From a checkpoint of a small contrastive image-text model: encoder norm batchnorm, encoder depths [3, 3, 8, 3].
Rows from block 6 of the image encoder of a small contrastive image-text model, named by matrix and row number. Each number is 128 + 32 x the weight over its row's rms, rounded and kept within 0 to 255. All counts start at 0. Numbers have three digits each.
After each channel's rows are labels from the 100 images, of 14848, where the channel reaches its highest value: "strongest on" is what is common among them. Only what is clearly more common there than usual is listed. The data: procedural textures in two colours, tilted and lit. In brackets: how many of the 100.
# conv: 3x3 conv (encoder.blocks.6.conv.weight, 192x112x3x3, each kernel summed), inputs 0-111

conv.153:086136095116075146114101120126161144145105022149117119118130159098155137143115125146126143123141124135141119143007117137131140129114137136113114140119128118143144131155114086093126134120008000076116120067127110127133132106130137094121153114130083124191101150134125147049132131137121139144135150077137144130053135118128153126135106159134
strongest on: brick (68); orange (48); pattern colour: orange (35); cracked (25)

conv.69:135107122135134043108074117113145122137066125087130132145094132149113132074156105093122122079134039079082125107121139048126168159149147176032104167129127103128120123090145119117076133110136124124153140111138102183126087165076124112120116136153119046114151094132152129128124113098167138106056118131107132020129136144105113150135135147160
strongest on: wavy (38)

conv.172:127098159174114152115116145114065056088171145147115113143132096103113141118095124131143154125132121151134144000106123104036133115117109079150093115137064117140154124135088129111103082133132135092121106163086095101136139086134136146142144153140079115066124085138123074145040129143147109129142082028123155135111108116105127157124162096132
strongest on: coarse scale (76); dotted (52); studded (46)

conv.68:058154133150059143090106072117127154117123123167121173137139131147102111067105131103118153122115158111134112143104154107118167136148157082103114085156095116143147219131107112057149107120095109158107145106088149159120114105126100122101111152148124114151064111101096064147126133117048122126051085043101210120148080082099131172133122137129
strongest on: purple (96); ground colour: purple (93)

conv.70:155065076160096139108095081116155108110121029131130150090110167125126091060082146128129128104082115162113116138005131110075151151118104144120113134094109107134131170073134043120095126121131052116153121035083158089085123113129146135118109149126085105169121111081107093123148135112142114115106117117134111133129097110117110114099110153121
strongest on: labyrinth (65); brick (29); ground colour: red (26)

conv.98:111105135143085123135152077109132140156081099140132109108109134161110071052092114135141123083152079097083103171081125121139193131184151171160140076119116067139111168105136109146140111124088096162110136089087182109069128167118154108104126150114147098126103126063160107131169146111109113101083161014121146128160151158130113109124091112051
strongest on: red (54); looped (41); labyrinth (36); ground colour: red (35)

conv.38:102140070137096071122076092116101113115129086111129134129133119122177119146136131150132168137142111059154141171057144100103083113124141130130135140130112128133137099133022104087122114129077011135153137090119121144119116118127147128157134111138138136111101119129148130009123028138094145154126099060157135089098102126126164138114092125133
strongest on: orange (82); pattern colour: orange (77); green (37); ground colour: green (35)

conv.8:101067073072108031146131036166102184137144097103093159150142088109132116165138144122123068094092109000131136092124135144119085160146152133112121129128112060106131100068175111131146117147121141137102119126111117128125108130126130125151122160136118134085144119141156174135117077094102160123098080181120111127147098109102121154112139119125
strongest on: wavy (65)

conv.120:107113189172168123178124148144171114180138124153137131154119103152085146137169151111138113114098071186107129131142120126135138158165120139146156108128150154149125143135114130173088099103182151136135125112155134114148148201125144096090172112133255123143175113123130022143135167135159164085113159109132153107111134140181034145091143108122
strongest on: looped (63); red (36); labyrinth (30)

conv.26:139082064110071125113131000135143188137089107151138102130123089163175122132154132129130142107150130131131120167137137163174119121184183197130118150134141017130123141138099104128115128134000134164133145114125175167100110143121127136151100129125089131107130162138156156113155147140125165137118141130135132123188128152139160104151104160137
strongest on: diamond (68)

conv.58:072098097074210202148098224108070151134118201154148091142119128122101125141109121135110045128136096144112155082135174122128114182160107148161097127087130162140159100128085182150091120141123140142076087147072168133131120144146116107105166129119137125132127079108173155173163076159105118094097151163139153153150166093145163122117104110136
strongest on: rays (100)

conv.35:118107164149114168094119131087117100089122089082101067100137138136110088142108092119131091120114134179132133154027108103090095083114075111125108108143108144126140086116112086017114100160096081084116125042138135111101140067103106155101151132138066122123104084111114142090172119132126076092107079143098116108115106136082078159104150133104
strongest on: teal (52); ground colour: teal (50); blue (48); red (45)

conv.1:129108043018151151154090107174000142134128068146139170122131086152137093119149126128125108118149123114150143090120134121088103117177106133137132127153084136117134133162118117118144141127169129133130138081123134150127117148108141138160145118131116118026139122131124114163101100159129138132109084241129125115165098093130132128118055120133
strongest on: zigzag (59); wavy (27)

conv.7:083171134098140069116152147166036120151122161126118136126114094106152134192155120135143087137100125092153140088154096117170085129108111115138117140137137099136129128122205222130141140117116157162149128199096139126119123157161125146098137118110088127000112146131120180169150092127091135114150133195137134141145149140138144140129139118124
strongest on: dotted (41); checkered (39)

conv.171:104110140107074114140153130125183083089164143123127121123132074139080105125127142130132069125128110097127125021151061135129110125121150085125116129120107145120121122122106096135132092119113157080143134136126001140137125139123131133103117121127161124178126073121138082145009118122117130072103114133134124124145149139120000128108129121145
strongest on: grid (50); ground colour: black (27)

conv.144:130108111138115134123134141146114148131127113096130126161120125125128194148127124160000129107120162149122107130124128176143142165115126123173093132113102098065128131141113131145125127125133125142064133120156135100128159119164141134095127141120121128133128149155136126132125134168123104178117144146109135204123123051143112152119142112078
strongest on: red (74); yellow (56); pattern colour: red (48); ground colour: yellow (48)

conv.128:075140252175155162148149125153213094207112102130144133119094081151079116150135138121092134117104121181113111136151136123123119131166108089129153140110126174128094127129151078106115104106167142120148136025141090148088112181129135097100159104117199104165145123132125132105124162105141169093121148056125143074148143125135098095121128086125
strongest on: looped (53); rings (33)

conv.163:134131098128127119091106114149147153126140127101114115124111122143136175164158103114136127127105106094135011132125123125141133127124106149144097182160131146136000090097100133114115124047134122140197153122155128167031163138160137138127124155116135120153055126081133141122131051126120140127112121156118101111131142175069133134150165161129
strongest on: pink (74); brown (61); pattern colour: pink (42); pattern colour: brown (35)

conv.62:182090040153152179146126113154133173135125070132126159127133115147135124129150141132131161080115121164115134136020129153130149146112123145118153122128034175121120134126076138113131160129176029193116129074145101143141148132119144115120096148134214138187111165115169081135084117120146159142120110170124104130126050138108139147128108160133
strongest on: cracked (57); red (47); ground colour: red (40); veined (37)

conv.32:072105210160152114144148096126219149253117089154113124125097104121126141125137149098079121151086124153098124127131142157108059132178104097157170116112169139150105114121160071141129144108173129103138121052157115098086139128126135115145180099148196117178131133119111174100108123098106126091155183077113138133107153121148103123119121088089
strongest on: looped (49); labyrinth (33)

conv.131:150119116141147132079130133101101126114162095202066183132146130109102113142095078109119130095119145120095109146098153140151147181131118107107108045106084128071125199128119120186117111116137102160090098114137164075147093068094100126171092129127161107149033133108123141136133099097050148123174110089043105074127120141168147115121118116097
strongest on: purple (96); ground colour: purple (96); grey (38); pattern colour: grey (38)

conv.147:138107184145125131138143202134226108117159121152128166136137185141075143143147145109116154088142110137119129161141105140098120151111128120142138155120115149114135153146126044146083115134191166061098158059139092147132152148132108103078107117111219145156147145154135023128086158127128164129142122194101126166093104134150058141127125157122
strongest on: looped (46); red (38); bubbly (32)

conv.3:047140119000104132112109153133069142147122134155133107118129111108117136165149125152131059129128126067147140126162122136128092128129090038123111114119150109178131125144110108100126112129080163081126130143124127144122111106115135114123147090126132125070104118137098139166130104140091132138144102188119144129112141133135137132115083108127
strongest on: spiral (51); orange (45); pattern colour: orange (42); teal (35)

conv.174:102129119133083105130052125109158102142130078120112123116146132114154115129138099131138155139124126093145139136037127046062153139128149126109123144125110111139134084081079048123108119120046014037140108071097097137129131133135137135133149114126120138159106131081142174054129099139146140107138150041129134111094153134120147121130104149126
strongest on: wood (69); ground colour: teal (29)

conv.117:119108133144145143121141113130130148135138116130133119109151151135129134129095130117140153130141100147152078129110122123136135133121130115143132162123116106137047164133110128134118148000147123135110139135127134137138056116102112103109121000048093174133135152140102093114122135128137147134084121143142105147125115114146120097014132133123
strongest on: labyrinth (39); red (37); cracked (30)

conv.21:180119091188126113129134068106022113057110090160153135116111009134129115125059136118140152123120148161138136146079017141109138131102124142153139114155113127146124159145100128129137063129171093144118145118137170128141136063122131119106112155145098128041141092121112059096133129137146134114125093116122148119124088122125099154127119093110
strongest on: speckled (60)

conv.114:121147082100160194096187120110156148107112123134126121087099061122125100134094136117114135125123134177146116028114041138192125128097139123123100129140053193110130131136185196080160101128101086190118108166128078133127120128116125128151106102131098105228100135129142153100046130135125165106106093127127116126121086124110125091123131134121
strongest on: cracked (62); honeycomb (38)

conv.102:098131160128102144077099139112209122109125137145135151090115151099150113110169121116118155104107135123133096114123110114174106123085118149086084141103094177099087151183121130120060109084057107105138135154142029151090140090116098094123078091094163134186056167120101076102063138098135146111148092129141113126044065131138137103129131165128
strongest on: teal (46); cracked (41); ground colour: teal (39)

conv.20:101125094067117174153108136127111135151113012134126111119121128098141116125142135114110143119121116137118138154027129153104165125129112089131148114094132094144158120144102063143127152158058028105073125036133152096144124131105122069115154087123135095152130159143105141074143145140124129149138144061137136167099142082128146062129062116124
strongest on: striped (76)

conv.168:134096076005081164142087090153099113163139014145139135136142134114135125075144145120128083112150135143100130122078136151068136103133116053123152124127098101150134146143114031127134170124108085089125136027103127120143118145123123136107154124123155134155154163137129069140106159131141114136115141112125121116113120122137140127135028128124
strongest on: labyrinth (45); pattern colour: blue (32); pattern colour: teal (31); striped (25)

conv.152:103099168153063127141116123140118149066170155111138148147136116010118146140115121127114133165137124146137141127129144101098120134000128145144150132139142027115133142095113148136115101133078157122135139200143142120135132041146121115107146138150102125092129122135091104144149140137143106101135032128127154135029124140118130154147141112125
strongest on: dotted (63); pattern colour: yellow (26)

conv.119:090113100047159075153145076165114101140132085148125163124133058133101128149086157118134029118117122055110150012150067140105111126138161044134126139146119123118129116073143081153155106131180150115133128106154098116150124155132131145119147139147147112157155100111115134166041109128097144096116125127134138139154141122120061166121148088132
strongest on: zigzag (61); red (35)

conv.180:138102097051142094139115084138069066132077097132156155135137128122143114000144139133141080119126137116073114141126150129127095088138128131122145104097138134128119143132177117136112154145140136148102132120102140117125145143115100127141121134116124139132255125130121130173137195116210081137125105153126096141143093075123152138153115138140
strongest on: ground colour: red (43); pattern colour: blue (41); spiral (26); plaid (25)

conv.115:128098130150142141124130114132135140129127124132145128095163157140125124124103125113148156115147107136146119131108129118129147141128130119150136153129115112130047168134111126141117146000144125128114147137107130140136034125093110091110121000046104171127138141129101098112130139093149149126096126138147122129122120106167125103053131136125
strongest on: labyrinth (28); cracked (25)

conv.85:139134192168159170138143168163204110156161104132144168126120128176091134147173146118125151091131101175135139160138146129155129153138132148131163141153094211117120152154155121123112131115211136163144151074160112163131152179139123132099121133120255126174120150122169040129128159137141184113106117169107147120116078142130089155130116151142
strongest on: looped (57); labyrinth (27)

conv.82:098146169108127223148086143137140115185167120134091159118126133138062115091123126068114096150075147155100149118147169102125194119189080099127137103115150146104132163084084130147110122125152139157087075103169170077145131115097131132154159171144132124215111073066095107133141095156091131079144135141133122101162115088123130087105054119164
strongest on: red (61); purple (45); looped (41); ground colour: red (41)

conv.116:111051061089115189119130135130137169187128057170122152120132132165111122165137091124138131095133108106115123106072149120107147150194138153128107147102127060118098156078134032122094160092141112109141111013100155100093123161113152087117167104133097109132087149126129128115139097126133186109141147183080115144153156139138113102131085165093
strongest on: wavy (48); labyrinth (34)

conv.187:125088087090054136136140124130187157101139127150135142127130119132083117125127153127141107117134130100121131001125057156131131146116165097133117143118094123131132149148136101132146106129094135089126147154121024150142137133134129114080116120125120133222119114137129055133001134118112148100134133142119127127122145134143014118117120154131
strongest on: honeycomb (73); pattern colour: green (25)

conv.166:103105210195104172116137116103176121157126141136120057126115206161130110123061123133130146108105140175106109138117158137119160091163147075089118150121121080174119161089109062051119160118111138091116127080094135095078120134119149142120141136138079145151085122112143081120134159109127123097102174000154146137131140135128132108108162154097
strongest on: labyrinth (48); rings (26); looped (26)

conv.136:023108096144132186141094067206039083162102068134109189128141079123117105084176130138113116140131134175125130076117174137111070111148149115076139074099102168151110144125133155114118154105090088158087131101136100159118114126129101140097138101119146125150182144094112108187110154102136114114148116090109095138146121074143101110167082139159
strongest on: teal (52); pattern colour: teal (52); pattern colour: blue (36); dotted (33)

conv.47:147095019042108109128148017135069192120081088139125136127127079139154119144144146115121095100134133056136122147111137157160115142163161174133144135148129082124132127138192137129163129136034087178127127137138177141111123149135131135152113135133099130050147155128145190107145118136135162149114083177133124125180132142124138101142133148137
strongest on: checkered (62); diamond (38)

conv.10:122122167156117174109116179062108040120164133131109103136141083107118137122145127120130148134141124148142128076092096098000131124123086071140101067136087144152153117116107100117094103139120111043131101139114087099130135067110125128124148135149115119069115099130114101138052155140158107122137108027124150131074110115118123139128161078141
strongest on: coarse scale (61); teal (52); red (37); woven (29)

conv.151:170073119187069116155141000125120184060093150122127147143133133093188135145094156115147170090156096132113135168141150143138158144104187156112163147139093020133121164120108155140145129138098152181138159164130120160145113120123125116153089130112107116160164171143147092126121138134144165137093053096135117105132121166103171126129140172151
strongest on: honeycomb (75)

conv.50:114093169122064137125166166134216099087151142158129125111119134174086107128125161141121135104135120127141116125147083164134067130125117078126098144117101153130113149160098074098101073117129165058127165116130050137108128125130127123069091098100192129171112111139141012134046139120091154103142101146143120129149125143130036140107131149135
strongest on: bubbly (46); grid (27); looped (26)

conv.127:152123084178135106115149071115091149065106091151135148118106033143127108153064166141131157127130129122150146158091015157139119122100157166119138133158126133135144163150096136085141036135156082175123129102169169123136138081127138123084116121142121122138122100147107033077153105139093149100128076132147139108129074123116085177103101133153
strongest on: orange (96); pattern colour: orange (95); pink (42); ground colour: pink (42)

conv.155:091099130114133109056114128139125154146119130135090144132131143144117124223132098136138144060127139086152151147137148119131067165143134117137105147144095122122136122110136122115123109134142139123090127124137137122151130109149113115121117122139120141115000138137132141110149015133000163138161133167084123129135134111133147139120127106109
strongest on: yellow (45); pattern colour: yellow (45); ground colour: blue (35); ground colour: pink (28)

conv.173:069153110082154124122134110085101084172142096176120090131118086093078116060128151104136050119120132081085128079120105110082124089148122074102114060155134163153125109104151089133139102124114107142135099095111154090123121152099131160111160155142157131199145064070080111180107126112075083092135149041145117110138133112096075123125145085150
strongest on: red (100); ground colour: red (81); purple (57); pattern colour: purple (40)

conv.154:091138207214180150125158133108172072142106153123122130131134107142128128121069120120122218129113154148163132049132108085124096132131137134116106129126062185082138098134178152146098080131095105133132110138117025131120127126131125146135117126126115132184136108145145150111069114132132144132143122001149117136135127102137127116133198112142
strongest on: coarse scale (72); pattern colour: red (41); dotted (29); bubbly (25)

conv.106:136122129128146103130103145129150127127158142047116161130111146144124141091155130167115142126128000125110061120128137093124165172137141155097104177135136125116100141119134125150116146015144138127150090135146136129133112151151172144131102149153132115148138129122159130127138114149169101130000128168139119131131128145090117132071150138145
strongest on: yellow (51); pattern colour: yellow (44); red (38); ground colour: red (36)

conv.71:133123136139143153123126133130138123126130138143116142004137136126148000133110074135152142141155114178139161133119126095123136116131141114135142115158105146097133156155130124126122140103125131134141126138018143104135130130161133123130118118110104128134114155027137103132140139121127136084134129145091131122123122149134131124127047146023
strongest on: grey (43); purple (41); green (41); cracked (35)

conv.90:137119050136194187132122131111121124109133115133111131115121056142104121096103104083095123098098154169148062060071073119154148121125115124112110098148082187101055118098127161132094118084134026170147112138143073128112151155122112152141082125087109138164108127100107169138057128066131148109108120131125073093136111116117078098123156156139
strongest on: black (47); speckled (45); purple (43); ground colour: purple (29)

conv.190:132117067046078125122173088132156138124119114130116115126121102118080131126115133111139024109131124115090126031131062175157136118116148019112124129134105080147132118137157107134161112128113136131123137143121094125148140153122129121089128130137128113214108113136112085142023132142115118112088150134111100135126152122111023105104118141120
strongest on: honeycomb (75); ground colour: orange (26); pattern colour: purple (25); ground colour: yellow (25)

conv.109:079084131123044139116161016131160135192101065108111112135109123122132142101095130123118110099140116115125120093108103129127133105160160132093107158138132079126144131128167030143134152115040105117104118053104150123115120157132137119106139123144044106180128160146120151100136159132131125128108187029139127137125169094124103081123118143142
strongest on: brick (52); crosshatched (31)

conv.56:118104142152093140112118124145183121168039092099128119108083133132105141124102087125084113083115112131126115098089136101064120100146124124099101159116084137099139088103102031088080147126170132000131129059080092139056137124163115087102141149149077104172106132120133127098124124092153119127117164091116163126114128094088127125140121131104
strongest on: rays (43); white (36); labyrinth (35); pattern colour: white (27)

conv.30:141134143136131009157107158125152072103122139096127126136153138123087125116154129124136107082123098000113137075134096057082134148114154133108111113122120109098127100057111104157105100133126148078112138133142003149157123139108120124099128152137143120158158063109138114156080083124117130105114112093118118126109145136110063169132140110137
strongest on: coarse scale (63); dotted (40); scaly (25)

conv.55:141079141125108159077083111127077138103124111095073099157146111094073127165094118117105085065136121162136109128135162146109188132136121086137096067096084098139146117144067131117130110135128120144106126119173169105153082098066141170132162140152143105153020075130134067158128081147050103124054093105101137117126120168108139168121118114159
strongest on: orange (66); pattern colour: orange (66); teal (56); ground colour: teal (56)

conv.49:096129108110082126125066134101145117130136046124099133127143155077177133123143132128130156137125135115144130141021124093078152129106125128116126135124093101144148110140099078122113131122007000072128104077088110128142131104123125109126135109125109140170106156117126154088125135138139130146139129048147114139037102112112153110126097147134
strongest on: wood (69)

conv.137:114132080089108154156099121135142133168124000133163145137139149099151128096140131152145136125145134126132132130018133114073151143113127121149147144137113119138130133123141027142152159121096021065122145007104112137129116121125152132123151113135139135180147155133125131102129146125132121145134149085151150133078132116141144129148094110117
strongest on: brick (68); pattern colour: green (26)

conv.75:129085077119068124121171000129162176134122071121116135130110095155164123163131141121143096106139127122123145124113125168172099127163175149117136164156124068120145152124178075135143148135000109143131145073120137134109119131131129140135108125128069140130135170144166155092126141130122180129102131124129117158163129139128117092117132162131
strongest on: orange (47); yellow (40); pattern colour: orange (36); ground colour: yellow (31)

conv.39:101124180147100158114102163114125064106177128138137125128105063066122139122144129128144134138114125155136129082104099110042117130077077059149092121104083129153142122129089087138090090124120137045143132145086079111135134040125124129125143128136148118063120107136100073133059147120150115117137088069136157150028088111126137136130132079119
strongest on: coarse scale (74); woven (52); red (40); bubbly (25)

conv.141:142154130104117130127153122139129125134092141091215091103062125125158107140134154229168122112126135112175102148141141113120177123122117123223092151135151125155105096123118113148145118135115130130122239111140124214018126135109176106129129104089140107127123086122104144128144123155103114141090123123204176146132135102111148140170151077148
strongest on: red (99); green (62); ground colour: red (60); pattern colour: green (42)

conv.84:074132121119129140110105097095117172153137110136127089096114115112054084153123148179115117091164069135127151076077167155122113089148170102091113103167109120151134110154117141004107119104118087121109125092131105142062124144114142119067145095114097078156095098112129082126112132146109110073083112126115194102114073080095084201144110127130
strongest on: orange (70); green (68); ground colour: green (57); pattern colour: orange (54)

conv.176:112092098083086131161111108162126131183081061124113152137115090132123162140150098076088125088121128026129092096115131100079182140170106128141092163146118084105076099036113059184124147106116113043126114070148112104099155149130111100121181146126094108136117149097112163126107092156143139129136143110113111141137162101113127055141097104126
strongest on: wavy (54); red (41); rings (28)

conv.91:056135229168164213148147113159150133204121122119124078124111122157123135148145141122091154141132152220136111127158170145147150099192094095164148111112122162137107110138088120092128128139162155141101128068109110126097153161138133101135175101114199123152111151118130104116122161143135143142159181029133136114151127102124155079143068098123
strongest on: rings (53); looped (33)

conv.78:135111127134116077094124137072151158102174119137054139155164145111171133116138092112175146157180116128125195134114143091140088145120180113103135133200129111109168140139095113125119116138144104121127097133130130097192074090097126142169099084162135141124116135179114146091111116115119114133115127137112133000082116137142138134048137125147
strongest on: purple (81); ground colour: purple (68); yellow (61); pattern colour: yellow (47)

conv.149:049138075031125102113134087138106147111122109146135180102114063098137101166117119121132090144115135039137146140123000129161087136073140123110144135147143107114130167109221144125124109118091113150125127156105139122131128131150116142082130109121125128089116167125106157133158138115090151080147113187125135127111151130152070128120123158122
strongest on: purple (54); plaid (49); ground colour: purple (45); pattern colour: grey (28)

conv.25:057097106127092086118117082143124121165129101102090150060143112145147037181141080117150162126131102067168156124111134092109079141162155122143144139142091131114136115068097061132114110111119124093149109088072136098088131130160135099130144105094125146128087135040159132108137045128084167091136119138091127138142131128101119096095052132064
strongest on: wavy (57); labyrinth (27); ground colour: blue (25)

conv.125:115126130115132144093083124151144077120144094162167175107140162126110106144101104148187116130137188132129174120091129091121094152104124115091133118133140119132128190125118100119095143116128109104118169107112129136160008094096116120129116049119105136116129103128076101095129150000127152111157118134128135059106124113205115145136122104127
strongest on: purple (92); ground colour: purple (92); green (52); pattern colour: green (52)

conv.63:109101073097054118139117113109179157120119113154113120136146163048170140139148148129138139129128114098127130114100100139139143146074160143132144128122087103146138123130152115161122113124005061113139117149091058140158134105134137123122133125123127142229124168133123161133075127112119142134136116061137122136000130146123132124134118162126
strongest on: brick (93)

conv.108:148069126173061137117156000108162158115104122137133100135119146190190102127134123127133158103134138156109131200140169162181129127166170137121121138119131031138121160107104092106107153123035135158137153108122149127101109140110119134144090139117078127150133174136173111101157162110136157149123123057119124122205110141130163096133124140123
strongest on: rings (99); fine scale (81)

conv.191:108101166158131097104086137105170051144136113105067100130133130146067125118128133091107147093113102043144113112107144066073125096145113109021084109092116165106121100094120091090107106106139098063116097106142094130118094138087116141100147121122116117174109047108129118103126042127104136096102136070136108096128114106074090139109153119157
strongest on: ground colour: blue (28); pattern colour: orange (28); ground colour: green (25)

conv.123:113111110069138161152138128144082098187124019115112119135131095119113123071160108104111067101128115128104114102047147116058139107157078100112120111131107127132118107094162029135145169127132056077132109000102136112120118150121129131111185130137128111108148130119119157115127139122142091103108136071113133105139163114124113092124099101127
strongest on: striped (39); rings (38)

conv.76:118090128066112096137133029167127143194156098120105145131136127109136140145112147118138064171131115118132152122159179133077112109184104119174123131129164038146132133066079042136141155147169187082134138070145166120120141097115119155194162132127099144128148114115109164175130096153103101109138146194126153148107121151103159192134104101124
strongest on: fine scale (68); rings (59)

conv.96:123127114153113112121105135112137097120164121128149075138151146125153153145147167139132131122013147128183060148115129147141134181116060155147124127000135114133104122103125130184110119156122120132124146122180138129152107125061144130120140092033140156141150115113100134119131127156123146164128106144164107240113153122151111123127157129132
strongest on: red (100); pattern colour: red (72); ground colour: red (28)

conv.159:128138143134120123104137123149134131133142126130096144146160122136137152135151045000153148141164117138104119119142143140141126147145124136158127146167129105093111129113130140156124121125138132135093129139157136121178137129054003110142115141111126077143099143103080140136124118160132126136126131139028109075138127139130118099117143114102
strongest on: yellow (89); brown (75); pattern colour: yellow (52); ground colour: brown (43)

conv.54:090126130144126137151108130149122172099087126084174133103073106102111159136113143134131175097157101080147130133128113110093171109101128125156118191166128123155149127141103114098157117144158145124119155137141114151075187118163121000093117153148144039118111137146029076117115120174158121130115102147161155148104099063091106068113165114129
strongest on: orange (99); pattern colour: orange (82); grey (42); ground colour: grey (41)

conv.156:133110103124106168123047127111107101106142106090127096118128123101158100013134135132155110150114110136104122149015136088047128094121097116106137127100133109155125115082037079112135154124078044072150113083107120126106115091120136135143139122138080124094145122107139154061136125121163053105109122095141122099103143149123126116118092136132
strongest on: red (72); ground colour: red (69); teal (41); pattern colour: teal (39)

conv.0:095129144159111172114113128136142117188149016134111085143136151120129156153124133129116140131128136158147114125015135143083150129137101136115095137121104134156133112132145043121137154117078030060116107022120136111139132132125128119104172120118093128176091157148106166074134139134114126154134167039138140155100171114121137095130131124122
strongest on: brick (65); red (43); pattern colour: red (30)

conv.93:126074117101154061107108151136124170141165164101070129122135177133095120199126150128149131101127122033153144118166165067066093125148120106109104131126125102121139089080125096092119118131181179106114128120132123166124149147158151119130121163146153138126093054100157118159133005132050151121103096184127137119130098145091141181128123141146
strongest on: rings (59); teal (35); ground colour: teal (34); ground colour: blue (32)

conv.53:103161187206153137135170121130161115130043150104125086128140119129138146128068127140107192108123122142157132075129120109121098116118135123131077133121054163117143056146159145090123110125119105109123115128126014138095143119162133130098138151149094122178119117160146151095085115136121118149127139000140152155119112085091121144137193111140
strongest on: coarse scale (73); pattern colour: red (34); dotted (30); speckled (25)

conv.52:166110000124095119155127067136066114119127065165136169142141080102149121070096124121121118114129137118082122158055128144142141182130121175168159078116111080093113161145128147188117099125111061195133135130111188090120126115121127131136093148099137121098148148095126127110161135086134133144168109080125078143137135129150114125152074112060
strongest on: diamond (47); plaid (37)

conv.164:072109144101057078090101143130181150124079119077093123110107150099129152138127098113120124063123084099137132104133115108115086122114138108089091173116112106120146085144054084103075127116105150013112121146118031134127140087139081046101102135146100090159088133138098102113079110129149116128111135134115139119050109116091125133115123148130
strongest on: yellow (47); pattern colour: orange (45); ground colour: grey (42); pattern colour: yellow (36)

conv.12:064186119100121172144122090089093122076082137196146116097113119099110074112099128111156062133132148129119130105099107114140201155121108055142127082139136124174130171121101137093171078143110101166079157124108152104141092088089113118114169116131100098159088088091078091181121109094051121076148087073119175126139101129122133138134121094078
strongest on: purple (66); ground colour: purple (65); pattern colour: white (29)

conv.77:138112097057128079133107108188120094130137091168147170102120087161049144157095133113130033116130146049124138041139079144122120119150133072138101156139131040086103115083115088145105110139165168098129161114161117141138108149123118124107131148116093112131130091107123072174071118097121154122140153205139122132160133134150062136143121105136
strongest on: zigzag (99)